config.yaml
model: "autoregressive pixel model"
dataset: "small renderings of single solids in any pose"
train_examples: 98750
image_size: 16
horizontal_flip: false
levels_per_channel: 4
vocab_size: 65
arch: "transformer_decoder"
width: 256
layers: 10
norm: "layernorm"
norm_position: "pre"
hidden_act: "star_relu"
mlp_ratio: 6
head_dim: 32
fused_qkv: true
bias: "all"
qk_norm: true
parallel_block: false
dropout: 0.1
inner_norm: false
positions: "sincos"
tie_word_embeddings: true
init: "kaiming_normal"
residual_init: "scaled_by_depth"
optimizer: "normuon"
muon_scale: "original"
learning_rate: 0.014
momentum: 0.95
nesterov: true
orthogonalizer: "newton_schulz_5"
adamw_lr_other_params: 0.0022
max_steps: 9900
batch_size: 64
epochs: 6.4
lr_schedule: "cosine"
final_lr_fraction: 0
warmup_steps: 1980
weight_decay: 0.01
adamw_weight_decay_other_params: 0.01
Rows from block 4 of a small autoregressive pixel model, named by matrix and row number. Rows with one number belong to one neuron. Each number is 128 + 32 x the weight over its row's rms, rounded and kept within 0 to 255. All counts start at 0. Numbers have three digits each. After the name is the row's rms in percent of the matrix's.
After each neuron's rows are labels from the 100 images, of 14976, where the neuron reaches its highest value: "top examples" is what is common among them. Only what is clearly more common there than usual is listed. The data: small renderings of single solids in any pose. In brackets: how many of the 100.
# fc1: MLP up (model.blocks.4.mlp.fc1.weight, 1536x256), inputs 64-127
# fc2: MLP down (model.blocks.4.mlp.fc2.weight, 256x1536, transposed), outputs 64-127

fc1.148 123:137134091138098103143050095208103172140145118124133127164102133137146083164127194183135075083118144097125071106135151202134115146125133107121127134133181095134108186126121150109140162102170083
fc2.148 101:124155120109152177154073147166111138104086170092142114111117125094094100107123129100152163143152124065084072097119110128190134122143135133137081153081089182145099151131137149158114126121125117
top examples: blue (33); purple (28)

fc1.124 102:102111089209098153057112106112107121089131166088146171146125084043101138131089109137124163124139152118136101103135070089101144167155121104085082082143159117084130152168134165173178116113107067
fc2.124 099:122146140147184100134140099085115110076083127080150136089111122162135139137110134163138133104098112078120116085122125178147107071103121064209139135083093106098149088106149139069110127117169158
top examples: blue (49)

fc1.741 048:109136098125104167165092100077170175145075091114118079137124099128110155099156103093086137193146094093127126141110106126167149158142112119110114075125145123109126199122141134161160077101156197
fc2.741 020:095114112104056149169135137185122114130156107104143107154083107051117110147145134110067126135178088141151107042129179050162169145119148117154148112068136150147147170120098125150154156098191178
top examples: light from: behind the camera (66); red (47)

fc1.767 110:115131190144103117106135155116124110135127058166080164073117094139123128145163142083101126151087149111110105140120194135129095131105117152145155115105074093130116161128106134107134059078141179
fc2.767 109:074150159148050088089144134116134136164096169120193143110068123164193127134145112119119124097113082120131106103150133088084106135140144101167130154185082175153160119105175126029096103062174225
top examples: white (40)

fc1.469 088:143108123139130158092114151157124089115115144137131134099134104125121167132183186159092085146146111141160103123072177139148157150150147096094087120100046155128128184113112056095165165120125134
fc2.469 135:133115124146118110151113123180147160169134086153104133117097104138083129137100143149186144171171116112091164135157109092076035119165114175110170106105117171115110044143125123106094083115111137
top examples: white (38)

fc1.305 099:098119114088078194110159129165122162122101147116191199138157092123051121164157110153112119144133114123083136107132151112132110166138179098121178165165109146134114120179115117088168154163134132
fc2.305 127:122102147095103087086117145134137121143105132122100083169122120133181109137136130110145160115149152091183116114087090222104129133110114113092145084096173156115200114161117117132117136137126141
top examples: light from: behind the camera (60)

fc1.102 095:094145134081183120084175129087124070146094121129166142158116062147126130085141034142190109151134138158084109144119074078184125113087187091135143147141125172150133134146148116079077172173077136
fc2.102 130:219150127183101158151124095186132173125061123135109148121116168107140086177120167117115113136111112141127145091111130171101092118124053146088114122096147143131099132101118134155120137103142140
top examples: light from: behind the camera (50); yellow (41)

fc1.95 086:137160118152090145111131121138119114187106099100119165092111150145194120082116121142098113087127144109139114119070146156104108156129098092072140129108168105138141097110080139026114148167155135
fc2.95 112:157150141110167114132145103096118115089163071140114105169128097167107130168088179107179128143155137172087147194152074115167190116125157141131198129097113128134121060153124130099123137115143115
top examples: white (25)

fc1.672 114:099113144126134138094114117130110119132099155132101124097135084138173120168124206096088094127227096105160165093084122129147079167154116108087092133062125094115118188156182146088080178133090145
fc2.672 053:125047123113144115149100062152102086134107135108108173157132131104158087151204171141133088216117096107135110156064172153160123117131136131110149118137117086164141172052120116081136086074153145
top examples: blue (33); cube frame (25); purple (25)

fc1.171 101:111119092122127132115129141171146105156133090151073195042090088096202111169132170130074077123171108094112137130172106125094104077072147099131097122125127148141094126120108153145158132088123137
fc2.171 090:153096108095132129073141102156104187122120151119109060227175236156118099062120114117199192101131137158189141107112100079127167115198127166143090117145111117111108138175127130124132106193146104
top examples: white (40)

fc1.570 109:162167135064132169100148125180141114104169062117052119107183140158153183112166103095143121119153157121139124106174175140171174114108119126157174109082081123131163114195166148060125165096140132
fc2.570 070:137130105121149151116176172108130117120134180104185143073101143080141070143083104163105122134098068110156127154108133073099134152077108106157106157164152144116068121114178133127165121139132143
top examples: white (26)

fc1.268 094:107168103126103077116138170070097102120129143151163086138113072076166113157172133189073136153163130139144151100133120140191076155119148118130097184191103120154088215157147137117179102158100139
fc2.268 139:106080133107097168133091156115099127134141080085094174098139104135143102116072121085109182095149107162132101114166151133156158157148146163156153103079118139103110113134066124163074069089106055
top examples: white (54)

fc1.389 056:166103138119174141143150096106089139095146124091143110164065175123098111129048108126107144137158116054123132102171122091128151147144155156104153173152151151114187039077165125142131124158095136
fc2.389 019:137124188110115087129108128131121105177126087090090175110137073112146103139074106142098073089102144138150141139115089090108146103110126085113171131161147154142098151074101155092167100169170174
top examples: light from: behind the camera (50)

fc1.471 111:117091069122122116088145130126094172067079187177094154187132058136134138127082144104105109100144063096139153133109111120069148141150086066123151113180088140163156146159128184153116071166163138
fc2.471 097:184108166105115132114150074132098080092147144088138065159140113100140125189167078137171110127063170126105143127142152163139137104121145144094131138115135097081132128065138108156216151127142131
top examples: yellow (37)

fc1.56 108:155143104117166100170163128106102130134192165056109150146104158137092104128089055120139102169173127072127168108117182139080131118098144108159179105070117108109101144148143129095146172099155111
fc2.56 083:080114087102147185141099120076112164038146121137206150110080102128119080111155108119092079076111092141102165154119070129138115148084203104106162145158104165148113113082106122130092121081175074
top examples: white (34)